config.yaml
bottleneck: "kl"
encoder_norm: "batchnorm"
encoder_depths: [2, 2, 2, 2]
encoder_kernel_size: 7
encoder_wave_strides: [10, 4, 4]
encoder_widths: [128, 160, 192, 240]
latent_channels: 32
decoder_norm: "groupnorm"
decoder_widths: [16, 32, 64, 128, 128, 128]
decoder_blocks_per_level: 3
decoder_attention: false
residual_init: "zero_last"
lr: 0.014
momentum: 0.95
Rows from block 2 of the encoder, named by matrix and row number. Rows with one number belong to one channel. Each number is 128 + 24 x the weight over its row's rms, rounded and kept within 0 to 255. All counts start at 0. Numbers have three digits each. After the name is the row's rms in percent of the matrix's.
# convs0: first width-7 conv, stride 2 (encoder.blocks.2.convs.0.weight, 160x128x7), inputs 80-89, a 7 kernel for each
# convs1: second width-7 conv (encoder.blocks.2.convs.1.weight, 160x160x7, transposed), outputs 80-89, a 7 kernel for each
convs0.48 100:119139101138126165109120170131160136110145126087134141111154123128127099145169161147110119144156123123174113107134117108103135154112150116148101079138124138134129122089121157074145131126113125169109138080091167
convs0.49 098:120139118083144146190097121158120141153145134154130120132156124083178107115103138165156145137202098104162095128127167124116143103131134102143146118142121121157146126128114157081119115116117159089116093124134105
convs0.50 100:126118172148120146118129148119105106136097145135131167144112119112147081115139154128101152170129152149145112170152140134114122138111172101095137146118106109131115114126135160111133102164114160147083129145101155
convs0.51 102:086120120125108141131118118149140161146102128132120125159129125143115123159063125123117157181121173133131133109136105142143147112141136127162128107133120106112133157123140142095131140157142114147094110083106089
convs0.52 098:134142105126093122144117163101114125131162120143168152152138100059163114139127125068135144084113160102082107157164101135097115116112195099154133135151152142141162111125105114124123101116131098103166157176099087
convs0.53 103:122109089160115114136148165144140150132138116097103141101141136143153117117152119164116143146145105138146131122117096090125143146125124122132146144127147124149113093102093090134140134099119131114129133109118088
convs0.54 098:132135177133100103120096131108109118123146100119120189218109098115126075133102122143124095123115102120102161159148135146143161156159166129203120136105106119101142146116133143116096101134133109126111135157134168
convs0.55 101:113154113119126116149115103140160112117122121140093103128132088097111175123086170151144128137120147139144134117118145117130120139121123097151144141151159123134121113095134086082121087086111093180140147116141119
convs0.56 100:159159175139114120132141133108129116107079115148123137097142170153111156105092129177159113126149079116115085115095112092096129135161169113163133159125131133126122142092115134099158171152104111070113131166156145
convs0.57 102:098139140132106179108133149117145109121109107122174103171131109113117081142139138164155124094133110078150141108125110126145136113109109122145109137124113138119077127149148133084136128108119136124077164117108139
convs0.58 103:127177091127129138105107136113150118138125138110109122114117108104095122103133099124096162068084141122111138136089146132137151161150088114137131113121151103130142119117118152132117114147141130132114084092140117
convs0.59 097:116147127132138123132163142147125119104139154132137158159121142144119129153179159126124160138080138150154115130128146084132185159130106142141138165124124152119097125111146116134111110131106159166153130179113119
convs0.60 095:107158094135122126158123122141106112107101148157121098148134130128123151121103121119126134147186145154118174149142150106090126164160148123136148130152149167132146128113141086127133113117138109140124164115114142
convs0.61 101:131134125141202138164120157152139173125186134170114121135141124119136134142112147113128109098087127091133110095130086149153131143140104102075128106128144111130126120129153102155116134161085128097108102061073134
convs0.62 100:090110140145108131101123109095100106115124104103098105123106104061111100124139130174134141124121137135114163150118108118139158116112107129110127127112127159132112132069151122127140134145135093114126138099109087
convs0.63 101:105116179134177142176124100159118162070153134106075108118136110174134189110213112157139107089126138086164130088093120146092103162116132151165159106152114115143120153134162143154158149147139175106133130134163152
convs0.64 097:113125121165093119087155137129115157146133097136123139132086127120104131123140099130110127094128114094096123143134138146139129148125169138109100100115131127151164121124115143136132104144125132149114131138153148
convs0.65 091:115126107144107102155143143133115150120108118134097156108108142142095132122040143109112150154127137101111147122142113100132131135179134132083094104156118133122149159166119131152063121147140113127128164132132153
convs0.66 100:130146144119118111149151123150139203148137104140159139118140169145125123135069118126139131134128122118141153128115127107097126128156163129089108074146158141136144126135168149146129129133105101131107140121117088
convs0.67 099:130120107151148126103106102155103138156148144099100106111144083080108165104081135114149072110110092127112126145105134132138128159084135103134103115102121121154149114145133128116138139116108143134121144097144150
convs0.68 097:120099091099104140150165137147159169122147142121144125102108089147159103159108083110116107135149135123118101146139127128131117116122127140167140139104094104112149116122094116126083124179150127144134108092140150
convs0.69 102:112143121109135107108122104141142126086097100105123165134116111136134107122139129134141163135137144100110152135143145174129120145112133141137108148129125104152155119103158122115138129104104151101126123168135131
convs0.70 098:139093102142119133127145147150137122099156115110145144164168110128114137172130101147145145143143165125123097123148132098150112125120091112118128099128127171129162134116157140136128088122091136131109088091159107
convs0.71 101:126124145111159121124166156123119158143125109083082102091107137139123141110163127136124138164137145105111125118096120144166100172173154118165127142109152124117129138115129156122119092107148095092113116138140129
convs0.72 100:085136112111083089080135131125104098135102124132125096145143129159154136134138118101156161158097166128135113112133141135150147091141109099108126099134103100126122131163142132136127101129114087147103144097130119
convs0.73 107:147103070142119112135125105109174101104131147130131124102091147109116162101136141120094136098098124082135135121135139128124119174147098112151119129139135127136102116112120111148092163129159114161152054116123148
convs0.74 100:087119106135094098148114121125106138101157141134164123108125129138126122154088119110126120125125143115145158128152110132131117122128173134138134119149123110159088137121112154143104086124122117135139133167122138
convs0.75 100:120143137153148122120130142137138145142132148142154155124110139177153118114116151100120113155120128102143138114124129141161103129156142110106133108105133142147152092129105130097110171082107088101097089107156137
convs0.76 102:138157112141126127113110138155151174132115112160126159151129143098108124135170125152161109167129082126150093126133161123123151128120133126091141086120102130154198121104144087111142133109144127120136093145147150
convs0.77 101:129104092119116115142123130093129117136167146140101098151132137140128104208171129166117142120152157146104115119133153131091159165126146096132165128154124119140136125123106098115113169127085133165165118110146118
convs0.78 101:130109084132124106167126130124133137135164117107101092059119115155137142135094104114158134133124102121109148155142130137140181094112100126172117132108129103109132141113204146119156144152126113138159145096127118
convs0.79 097:120077099100116131096143117126107144120147127145127081118124135194112096124115113153105154109119143126145149129107138142130150167115155114107154117139153172142150129152134144096122100113146112101117128098132127
convs0.80 103:099146128110118170107138136129109118143122163147158117085110139135119140124116118087118116129097121121128114133133122093114104106145123125102095117117153094110088119144142136157087154110162133149141171175179175
convs0.81 119:121177149051099157122109145125131144122092138118153126110153110114101106120147119133096104107147097104137131139117109149132114142113141143101144156108138152091146161115139119164142090116154137093079178109070173
convs0.82 098:133102149151108108151100148081131145130111146085157122110115095098106146106087132134130150149173113123127143136136164111144134095121132095120144098124135086111112127103112123098128112109135102146122137125131141
convs0.83 102:093124158162127100119140167114102142126090145174091172105122127110117133169130115136152090125110147155097112143106124111082107112124139136138109105127141116126103129141173106103115157127145137098100118118115154
convs0.84 101:122114109096106150117085135123160140147159107113111101100155137111111124157132113177123134130136126120140135135144143138157172170120170132148170130131125121164152096130111129115143181128138097153132096139071130
convs0.85 098:153111171198209140135147115177141144160140127145127098155133093172115143147129047134118136087142091140132105118132118095105124109157131095074127100100116140128116130127142106131173123136130112098126100121082116
convs0.86 105:110097089122142145119137105122114153097147092133128121123108099126134133139131125126126087143148099141125125084138107121124132107140118094143127108181152120134116133120142150140106118137114117122086126119100125
convs0.87 104:161157127118125150072149152128154136150148097134087091129125124143113150156114119146160129114104158155112093084131132110075121109149131120140128123118105121121142128131110130166146141153113131101195109134159108
convs0.88 101:134127114101129110138083131133142122129139138121144152104106147115109132130148155145133142107144120095119113114134125113110084137137135135093072140149127143138172172147147131144129113098125112103114123093106121
convs0.89 101:121148096148127140142123123135095139117160138102132130094127132136172139126173117127122141150133169150106183137119125153115122149133137114132158153109130128146163127126117126105115129114112125177170144135149122
convs0.90 096:123158098125106130116136119104115132151161106155131131124144165152160145155093132157154124133102123119153140125128149115132119107115140117131112143078097101111122130095112138125099105128093106114129127102125118
convs0.91 101:142160103142068131126131129111115101116127100130181128126106153109147120130134137102104132124122065123106127094131103090103137114163131131082109117135182162137120116133154144153129106134095132135134164163124142
convs0.92 101:157136105132158082108121121173122115125191142112107110117114139126103155135099109158113140148146090147173098102087129134126158143136085115134122128148117111137135150111129126134138145094099100166116113112120117
convs0.93 102:136135130117065146108146147095131128123125158118130115135118188079107112085097117068124117118098106130077146095141121124107099168129216108087108162107124160141165141125134135099103092093130102114125137102121121
convs0.94 105:128122143131130134137118127108127137129146150125135144152132092133114111173131160172119125159095105124155119122119114109097160131119145130165105125083155125112128145137147146149168142144159123145122122104173110
convs0.95 100:164103144143136162131164135158106101106142112139110171154111123121113150125119123142120110130145148110061134129115133111113128126123098143180116109137130163118119109135140143123123100116135075102113110086133131
convs0.96 100:140153135102091105122162137117114102111122100070141083089144102107108102110107104123151148142106159096095163110147154139132150096115107156154159118123188140094126114107118135136127110118135063086121117122143146
convs0.97 103:124097082160156131138163156116111120174097100125131169136134122129132123129150158144108128158105152136095155123132097124107151134108152113121130141130122097118132135124162114124162125145109138165181164124117156
convs0.98 099:114130118115162124132090120123120133161152110133132114097105089114114167121161125154159122152139086153183172150151130127126131135148105133164115162119171106110147155110123119142121143129149173130123128114104096
convs0.99 101:131118145124107112129130149121089116091106160080170113160126156136141115139096126078136093093111132099119144141101132139150166149152127164149089172159139152148134110103111132134114129130122112144084121122171101
convs0.100 100:121159152062129063132148126131108086106132101118081138167145113165125148126108124157095132143128160106149092112111120174129128093121124117109123139110117131137172072135151124134130117112113162135169138113158109
convs0.101 100:123110112096120136167080100127110122124117144118115114120119162110118135154198140166122143134093126131094121132141090115142143109143174109155130124172149137138127123119084112108116120160128145126126095124157095
convs0.102 102:125077135089111117134132134123124130122137137119131134089105182135112107130149132139110104127143113130105144122110108114144147149089127136109132156128109132128174132136140124176162147153150113133133094102120075
convs0.103 096:105132147129117135148105106132120093114128138093048107071116118108152131123096121113079130131114120135117107122150129134122125100116125110117122108087101089112118119122077109075094109109168152123150128117130142
convs0.104 096:094106084147123129093134145141122144127152108141148138164159162127124123172141099138092163148130125130165169135153149150108181115148097145141074109131127113129152100098103147094151148116185157177146148140181145
convs0.105 103:157127084148152096144112140078109190121136128137139124127158140124133126118173104110120136113112104144135160133092145089123113117149146109141149089130119156150111156154141144146108149144101117145111128109074113
convs0.106 101:132087130109102092097136147154081127108108128098112166157119087087133101142070114100111108206117165103173138143117131122098157100135127130107140104117100134149111102140141143132118116142133100152149161146143152
convs0.107 098:115125141136140118139123114140161124125148135130153102105166163134099120152182137170139137097140162161140108125118144094102121133139150177095129145116120167140169128147136137163145145074109099133127142151126150
convs0.108 101:113160142145144097118118128146130077113130165099150127156116152126116101128126119126076118132111150107108107094110083105136139084077112098154162114149136173149144128122131150156189100158122170173097134139138145
convs0.109 101:148112145143156120091098129138101106112152113092156134155128117170173096110174114105143102153110142127171118125135095126148145159122152157108119114101143128148168144117153122131099135126110123102099117142126095
convs0.110 100:103102130125153164108121138107104137161123094145093113122162128137148119130184112114147149173120126109161161096159143166100118151135138082169141123112133143124102108136149117130135168197180148146114135098119144
convs0.111 101:101145118114166137131124129105121121125144159154116102140103103173161156134123160114143123130133130128132155123101107134128080139141146083119138093129138124124120137092121113132159125145139106114138156154120122
convs0.112 100:104094100109132100081108125150141145144140127140116121152120153188119117145149103147138126095174174149098122106114113105139146102148123112155144147104126125141136148113118139115114112127161154087137130120135140
convs0.113 100:193106140129094135150168112098132106165128109106151122128124118151100139129124157162102120187125114067118152150115119139106143108093117122118120139140119113136140130090195121141128141128155175165144102152122133
convs0.114 098:112118120106134092130136089158118097146155149134155174156113096115096121137102137129135134149154153089196147113171131192135154145145152146096121104131130131134099087102106126134104133135123106129137122116112143
convs0.115 104:145139147168115104129138134108120109156104089079139114121090119156134154141118147184075128098130123134091103126115107126116128137154100102100117098130113135112097138102129140117093096113138130141176120160147154
convs0.116 101:121104112111125115118155132097134131137132151147109097085091164095124118119108114134144130136132075163107098129113134122126161118124110110134096132133147144148097066077165153133154145169187135121137131086116102
convs0.117 101:141189149094153157155125153147134093117120090101142108185112183164155122123141114193140109121146142116156110096071090107122106111128110132086116142142119162149165124139127085133116116150136107120085136069124096
convs0.118 099:130107121145140096148140117095109144093129092148119139110125128144121135144136135108191154157163102161100067114156115087140132143131111103138125090131128145150109157155086160156135129164153121174114130170108171
convs0.119 099:115151154121150142137112142156115125126131132142107189140126154159132134128148144166140162108174141130138097114064131169132129189136138136127141151125095156139092100100146115157100125109118164131159133167116147
convs0.120 097:119105124102167159140151087158123204108132104123152075116161123155129109127173094166113134072116164139163156170159088145160138066129121108151115114124148132134166144114124105168164180153074139147089101117093129
convs0.121 100:122153141128036087138164127139153127101156120146118121129122125146166084159144112152149156127093191125177095145118101125167150140124119113110114146149123150123122099148100136121134094124122117107122103135116129
convs0.122 094:135117143101146161147152114141123148191150058140088166088116104163119119094117107143156122140127118196161161117136146140128116087157160130123158139115119137107171143138122141150161169114093148104122092076093154
convs0.123 093:122114121123162127135096156141107120153112134137093139068104160150131129093127133123160137133114117155116146110118131129085120152135147103122098146137139112128162159105109099103146104115136142135126132131120128
convs0.124 101:164165122143167114068113092120092170140116158150119109139113065124118154093122097150113129143142160109102133079143104114110129148116101121114100157124133122147141089105154162116139104137130145152132102079120187
convs0.125 102:132140202117144068114093168133125150113106148127121123157122160078153145118127116157100153135129138130139132121113124142100152170140152148117123104102133112132119132175131122104113149117128122144106085137122154
convs0.126 101:139107132107102123166125139081123112110110149127154128118124138077110159152144159085152127128125129117120078122165146148131146100122110105090092120131114138146134107112097122116133133144160134142124089095131087
convs0.127 101:180125117157104144180127134157139146127100136111099135096083117159077112124129132095141127165103122134092149122137106139116124132149128169149121149081120202138102103140137103104108118142139153148127121186102088
convs0.128 103:122111160167136135118099132121128084125097133118104097117160146129155111097138116131115113153118085101083117120130147126127126118108122134122105141086087164151171154129142125147102116107108167138141097106073144
convs0.129 099:110099117147151157158121103086122112115115127151090141126180140089137132139128079178096121084118108109107147129105165129126131167169167136131137130116135134135156126165141140121117114110141112119152134126158154
convs0.130 104:131153125130140116158182157098135121140166136106164152121179121116096116128164090115158142118149146133119103100103091102146133128131159116096145116141125125127152109127183161130126148139141116134134114142107136
convs0.131 103:122131135110123146115094089150123078118130147126110155059097075080099127116120116144093137067147149126107161117155145122131159145167160132103125183153143143104113099110102136132120139149161164107176131173136154
convs0.132 099:096120094134106120147133111133110152125109120132125157111101144157104129126084130120136117127118117143130126075121119138147110136094114114114120118090127097114103143102112100149160171139084150136149116143128165
convs0.133 100:164144127104159144142150123135142109167127116140136138137141119155134123151169090086103117084146138123140115122144123109084102131140137151144153130100105117117132148144147142122102106136135134128133137124120143
convs0.134 107:082101119110077130112128147136159135154124116117145091118090115135123068105087109150103122104129146155176163127135129149146134092106114130101139119112117131145098124136121092169129115102109107093090109148131180
convs0.135 100:147136146129157106165086135200150162122144149166060121151166186092138161084098093165137124147142130109141122141151149135116117132118138148149105135139125134141133163142143152189145149118124123135072121083126136
convs0.136 098:134140138155091070080119156149122124131152118117105124157093095135118146144164082104151093111148135122172132126121127199146140124097118154164134144152121166141132148124101110138132142097105101155159118156184127
convs0.137 102:105104101106169148174107123130152150128127126151127113140106115111128097160130155100189134151171118126121106130094147128134112098090116130132114117139138154140107145114118112134133106138139170124143116133124079
convs1.48 097:133162138129133118148128120195112104127135108130105121164156167124122100132124122126145127091172126109117146156158053126142129107097120128099136142154160107106144106109133132115088126077117128113127115103121116
convs1.49 098:160199128094209135102136100096097129119138130088085122128153148126109115129145193141133112178135086177073144124123152121114149137132135191123173121121165143154125119113111111118119108082138111150068107117123139
convs1.50 101:089096097131109142126140164107158117109143139119126119146082119163170168171143150114107118147123106150123134120136115153127115078096134150139134126102124107150134134138124124122128118135125111134137103090082131
convs1.51 096:115123131137151114130131125120129133117107097146154098143182124123137085153116114125153073149142155138073136116097137102115118108135176104074156155134120153129130115130090102198092165167144108094139073161121121
convs1.52 094:138115133163189111148123121125133133150129115157124079102107113128138150100110116104111124166149158138160128135152102158132159119169157146100134124113111141129115117124139078102087133122136146110125083166125155
convs1.53 098:139147155122125120150127107157107174100105152154109100121115128129110149147149114120137171108137136092128143134125159146130138122135103106117119120176142131123101099130138136122093133111135133160165115121164119
convs1.54 100:148147115163113138141133176147132123143127173169124137156117122114094141122157163152161136115158124151158116130114080105119116147149142140142124123140110126058121146112162126101065144170149159136129123103081136
convs1.55 095:146109150132147170131085131064117133120099132149153108147127116116137158167139092159114116103180135105164151146117156094114124151127181152145150111126098091138158091117084099104167137152109102152115171137107115
convs1.56 109:145165150117204150142134127115125114113149143134149162121120132146144128141049118146133079166120146115113160116118140167115147137093121144138147116131111122130141149152099119081094123088066158147145141188060129
convs1.57 094:133100155123104134102129121125117164146134103154146171132139110102165159142107150148109151098150123106138132160116099137155121118153158143151117116141155203148128141130132111156103137117125108113106087104109154
convs1.58 098:120120141086067144155161126124141132124150129155116125153141096138147129100145141137117123113122106115101153199123140109133112155110177152105066172115117148077110138135130150111118145132061146140127183147175131
convs1.59 095:083163144127102112123164134099109154129096141133126105151120137126161106172155098118160176155100099151112140084106105099133133115186155166175092130117118144166119115088074130124168150131127154160143110130132134
convs1.60 093:144105132123120103130110128119069123074100111132120077098074104121101141112113147138135142109094110123131134114105148114129155106134177111158127185081096137104094137133128144109094117149100100129150110172137141
convs1.61 103:129126126160185137132163125154148146155140095109083132169137106106142077115132125127092100093107103141141172158149139134120158124130154130139178114098115134144135134133110109124145111098124127124113164184119162
convs1.62 099:148156168151165153139153116156135106149156136104104149090116133120103119126148142146148149139075145118123129130097158145129148096094135117129153094137144157116153113108159130136128142130104124166132100101120155
convs1.63 098:142121134128166144138110136122134123139128121130097155111175143117131107101145107157129131152108121109131148137159128108100152084151135106088157161113142103115112131128124116128146110090107145091172089124109103
convs1.64 102:128139105094101086186099103147042035077091100112128154154148127109145175096190130136105148098168135115152121110116122091112148131159128142143128107169131153162109152152104136094150146096150125109084097150088140
convs1.65 102:129118164122169103099122105100083117077123114159113147125117119101112111118091102108122139158129148218146098089128128109105107110145142121152125134104108103117123127114154170145058104100121136142126110137130146
convs1.66 097:144139136148134130106115142147128140151145136143107091092130119124091119153120127145159126147166106124135109109101103084167094120098095137113166165129156145131107110107133142110154130135143145131135143118137107
convs1.67 098:108177135150169144107123155125122070128151119142087088145136136090096159126102150106126135153128107098109151154169162118122073121114105140130102111121170089141132108116102107134125109108140120126127138108118103
convs1.68 099:120120138154153180131099134123107114093087119088123089143119128168162100146162150134178148132188121124098111100077066089080097079123140104183138155106113136129095132140145193105124113098163155107120146117138136
convs1.69 107:086136107134138158127119108136170108107135115124117129105094137132150113102142154135140139106143137116126110095115145104117116135114063109151110138146127138172138131147114121055147105155142135123123156135097097
convs1.70 100:152105144136168133136105129141144158134137120135148132095088097121091124123126121110150068135113170181143125110138076150157113126105136134111149127160136124124138120127122134121116194120124152157135110129134124
convs1.71 097:141118122139116137149191121119132117129128134150108146087131114132148136136097134147108097139118153137159103093145107150110114143109135130145139133156168120131135112158110124122124130124081131105147100104147100
convs1.72 099:127126164197145147147119132124133130136160122119104117105105153169118113114105128144197122166103121147064098084129133160155155080126132123112088116137159188130080099095119123159106143114148126124105123131100121
convs1.73 109:096100094097113119107098102109123128099117139122147093116145137120121106118138110108137143114125206130166152148124156130144161141157172161164128129141099115172107126131136145141127124146111146114140131117158105
convs1.74 095:136107112109098147113156132116074141143097135132164094199122134127109146195119159123143125177140129109152133147148093107102112096153148107145108168153139111137172145124103093176135125127112109143133096135150113
convs1.75 103:124111107145131116097127139134143151156167151157125107081132113144156155114141127104130101142127163140188154073154150147114124143152124092074152073100080118118088101106132120135132140142117162120121189119116119
convs1.76 099:144175085131144161143122117169143129150144138117092139109074124145127169103160150124096094178171155164169123096112148135132138093139097158120097145136119132144111124125147101132114150088153121132118121103133134
convs1.77 100:126139154168140173137105096151137143153105155136206130147126131133085133111147140127144112158148102098143151127123124110165136144141110111120132145123143116136159131132163124136144123107062142164106175104108101
convs1.78 110:112133108148100089111142146128055175123119151158129140159138148149115113118107153128175095164111152146128133121161115142123143107135116124135123100149143159085152138146075127143085158139144095089101086096141150
convs1.79 104:120161161142173203155131136171128081147144135124131120110147118141147138193136131147101113153122121159129117125158144155098133144141174128153083124136151180130122113109139123120155161121132127144132119101128108
convs1.80 100:120155134103134142130117128113172136133143137133144176177141110120131185146151146145127144106177107113137139126129100110119134162107103158081111111145139113121105108105133132148148123099118124155117134107134119
convs1.81 117:116128137137154160119120147113135118122104128137121123181166123099092139090130136123126127104137117150141125134172102133129151138102139159142099142125116122146127146121131138119150154126116140118159150158126112
convs1.82 102:160140100125106131129104076157067148085089166136162187144130129116092149132129112127104110130121192124121165159139174126138158146116137123124161150110133111144130140116099073091165086180132112153091154123125150
convs1.83 108:092109078107134130132119110135096139175131143147154166093129128113139101085170139130102114143113110155091154096157170116114106125132146119083086097105115115102132144125101128106127101138140117125127139074136138
convs1.84 096:188113123109171128121113103155131079087140138166144160115120131151121120148128115119129123138132150124137121091077131129107083106143109126140096101135089137134159129118111145129133145071131138151114092094130122
convs1.85 109:122115088158134139176132135141116134154114112150141153156153118127088156107147152162136121098125123138109143115129151100120092146121097153137125145113136131131142142166114123138117187123134142127136191156167148
convs1.86 098:133159128148125114090163134152123110123138115120095092138129121177154157167117117137111139110144132133151144132126107198164127103125133090105135159101111110182137144130132126149138176124137113121099122116117132
convs1.87 100:101059106124077134109115129079164125108121111116114054111124142080111084129083139119153140129211137121130140112122129154135120120108166106129092145111124158093144125103125151156144140125091093114110172069122150
convs1.88 108:146138139162144102113127129158112148119152124127105097111133102120133093102115091129102135146095132101102148157181102134163162154112123091147137143122103117141132114102123153102098136121138140146114155099133137
convs1.89 097:117116084119143123099152160124176109148137128117159120100124160109135099154153123097175162159104204132133145128077103097128133105126120094165124119118118161128147135135186088112124122130134119118114129077137104
convs1.90 103:096131109163114125124138114120091121128133145113098111113100160108085072099103136112100112141204140154143122110121121075113114094112100161115125091165160192182127153152142146068122125126150116159127181123133130
convs1.91 100:148139133175119113133124112113116123129147116107125113094123135169140142151130142120136122180110106126161120073139139164141152073106104171083102111132118128149123101093151118161158119134161109091162110121114137
convs1.92 102:117116121115133134155135126106094174110132101087127154106162113136123121114141115145153174078124158187145132125157123147129131165093115144083132113134150123184122150140125108161124116142148113100142152136118137
convs1.93 100:146122143148146131131117111121096144086150142159130166117085126147144138117176172089152153126145176131131113117137143110102112133166118130097094137150139143110130121126079124129184154144153121109135072126133108
convs1.94 102:098114093122094138113148105109130140173157148116128158167169128153084135089154104127146122085123177165133122137149133116127164159072101160117156181146150129155123149129115151119121129092139133113150112089116129
convs1.95 094:109130062140116120146119118114124134130122142100143144111076106131134196152098114122160180127137109153160123145071111140159143151117146114131134069164164079130126115109141156132142113138116130166142162127124119
convs1.96 099:092102119083117106101134147078143125132120124098132162122137140127144127099134153106160136097074115133108142124123138128101143129137140117122127134120147112132128142131126119114109106111126109132089117097160132
convs1.97 101:171115120168116125122120129127143158108152120165157141103136117091110112146121108107127134120172102103113086130158105123142129156118110099157135153118100105149141131130068175119138123160128110100124094128109105
convs1.98 098:125066121112101097105121133112036165164137142146110132128125154151130127122119136154117115125107102141148120114123119151143163166125093091114128159126066077125121151159114130158133139131113130156147156168127115
convs1.99 102:120140104132134118143115132168098100086120132083095095132103119138137173104117123101134106181110097106083113096134104105138159104095162090135118125108171117115099092114121103136115111152111077098092104090102086
convs1.100 094:180160177153118116113142135086130155141138148130178074121139135126170111112130157149104132106097165136133145152147104137093132099111107173114112106118150129116124118146138133150154108142126139176103179130146124
convs1.101 100:152092101121098108144132127120158115106110153145202075181113108118133106165109106127086120116126094119129144139126123118173156130131126104106172154105094135103124122107165128140128135101110126139168119135147107
convs1.102 102:120104120138120106129124118100173163119103136152114147121105125135185146154149139133144081127121152131088160117140117080088132112113143131166078119118124120094162129128135141175196153146144128125138124113158117
convs1.103 094:151115091145137145123122181138124144121144138112119157133114163167130167145141135111121099097117101093113153113152152118113095141115114160119156141148103122112161107134123110151138134112096151110146119130130116
convs1.104 095:106098092138138100123139122153127167130110129114101125129150149134179155186149098126095092151064062095091129156117145123138146092111104124116113129126130105132078108115179112146123133127133089157112102124160120
convs1.105 105:163139073103109127118138130131130116153120092112081097144117113130119100174137136134118124156147119112155130123136068093114137122106128165131095127120157149129074130166145142151136132086114138145130131105186133
convs1.106 104:092064103110115103100152144174137152135155132129149130130119123143158188163143101122090108107144121102115160139123126132095132096115091123083146138118117151118102164150117124153114106137120130146121140062164145
convs1.107 103:083143124131131124111096099155119132110126108128089142120135150139114106162133157129087144108134118110088144151133087101143123132123138110142149166113132123124144157154141126144132122133108122144148186117174154
convs1.108 100:157128133155124121143133143160121128119163138136145171135158118141131174109077114117124141137158143102129137102109129128150144118102161145099141148137149104114178164135098150138120121132154141160121165163105112
convs1.109 101:165103147103158160123137118181092127120119137117137175123143110122117081170102148149122104149115124119142138149130088102131107097132131100156088103117128177123127104137111127172122114106105127125115168098173135
convs1.110 100:139123173167065124096133148141132113123098168145121199090162146132124126110108146103145142139173118116140112130147164124096129141103110128138133117120140114172121125127169157180184130145112133115123100089120111
convs1.111 091:104161098188097109120096093116115096079131150138204147101129127154166192109134151133152154136139120115131108135120146096129158128151133120094118093152208083132145159151136157128117138105133141124144124133143151
convs1.112 098:137121120156131154146140124082131099147121115084121105102126115133094138142164129121139155115124114100110088079105119113142131113153194141086170140117101089075154137157145158165106118104126128140124117109107122
convs1.113 092:135106098133147110127147150099146134148096153177144193128100132170144126134134138171156146143111112125118141136121130137100145162138136156055096161143150105068035144122142121159150133127079112111162136120155156
convs1.114 106:139135162162126175183106145139106127123135116132061112140131167104137138150162143187120149149135081120153118123149104097124138139144136205159107115138095078112170087116082115099114163145139124149084091130146142
convs1.115 102:093097094132086114119148113167126137100115126138152135120143108157115168149099145150119124135098126138139127131110136143107105114118166145136083125142100156091124145114131127085168137116125106125094124114098099
convs1.116 105:118107117123106143112115133098088127102126135112127130112115125102114068098139125109140163081118157117129141116120122124144125111119151159123159141154139146100125108122082158125119131125171154141122139173142157
convs1.117 099:134131132148129124128142147139140111136141118177147114088107099102093146122140100095138151110114125120133144140095115163143145123162124123097129114156156146138127116139147113086126086142096126106178122154061101
convs1.118 102:123085148121126126153151150144161135131107127154132111173127153116134172135097129144109121154104111122106142123165117146148115105110143107089162151134146171142127139132113119150047128086142105145141093139111098
convs1.119 114:104118109148147129142132127161123063123092166165098178174149146124128139125100119121096144170130143112121126133138166107122113115100119104127146110141139134137137109155118105133162127103102132110106134114130127
convs1.120 100:089106104124122102128130120125132108123096110129095110129112145105124124125067124134169159127107082099116138123158139108118139165108117109126104141092104132133123098131115114136161120148158104099098095051099109
convs1.121 098:158179199149178159147131095098194137088127105093072069116098125119128067158146185165132145132115103103084114117129136146104138126114110048147129124106133146148181118114151134182130164149160134107090109114136135
convs1.122 096:138130164124150084127131136110087126103128140153164124093145117129157126151125127147161140098082115145131145147131127134143143098143144174128146140084108089121102146116127102108137134143120111109113145134140108
convs1.123 103:173122108125169112128152126127113094130106136134161137117101129121126147127139141116053106109136161166145142140169126105127140114111109090125092126132120113111147164154076134118167099102116125111108132095122150
convs1.124 097:150125165129147162127141118123116119119143107125149125137152135134140123141127129109150136095069123110096139160152125137158135082139114123140102091125105166118159129122098164137106124079113105169139147131133108
convs1.125 103:112115095122179141134124128175186103117150150177182117121110128107123117153110115157128156122128131150130082126101131105078122132091119200162185120117118134112126156151164131124081124120103114149122205134135111
convs1.126 103:089091100086097098086139095130109150115117133102107116118121129101119082137113130127102129109132092119154179140157144068144146115120124107129182112126115171137114133117112105138154116117145104088096088134106085
convs1.127 089:181145144132141128115128167106178090160129116139109083140129120142100093096115077105143124102101163162137129146138043172177152170127155136147152155160106104205114138108153102164148151130105124144172123106125104
convs1.128 108:117099120090094075076141148129115137141115113105120155109140117128151159103137144117157107132096171145106131087119151142103138125123082145093102113125086054136138126139102099138101152148128111086141114083072104
convs1.129 100:113126140128131154148124131135106105136135128127094158059123111116109137142117106108136145097158125115126158142153152109122121106112138205163118145084093120101141113151107152155109111100117149135102079102141124
convs1.130 098:125087134111083104096098099136077140118164146109115149143105112125106119127145142176137171071151149131181087116159108158158109113134144130144130141146179172142135152120149168137150122159130147141144165157102136
convs1.131 103:162125142116144146161134105077161106122132115108179136125167115120112130135176157164102136087120146098100156154171138119125105122136109155128117154145082116128161157160118081127107112087144102107111140127130140
convs1.132 096:101132107158157134141130146138141142110119119114140126161121132117125098157125089128169122087146105099137141126159161172152119140131169160135132114114119117118105088150139115118117137136110133113160181103125143
convs1.133 113:130105109118109151126128116158126117109119127142159167145146114105122122167089110142178088139180144117090132141140094163133127135106097124138117140149123127142132148129142110124121107146110125109106120160111085
convs1.134 105:152157133122125153155136064103134108117120104116124120111098111121114109123132123148117115107128108125146135151135135125150151132096117131170114130118132116119106099137152172184142108157106133125067119130135140
convs1.135 103:124091153104111126147144135093121138124121153169115088181113104100144089131109107095163154120123108145150124129120123132096137104090113127117135139108124128135159119135141167186121176124125140141114118131138149
convs1.136 097:162115140136126158133145162139125096116089115090171122132133132119143107121100163127143147065121109138121140139138139148161089133113114102149116125115081111115182096118127104105116159172172122065129159126124143
convs1.137 095:077101104159086107147149151124091098138121129135136089100105104140132113144174194129105097121095135113136146147135133103102122135148131139147137156093137095168142129128116162082094064151165136155225130124129123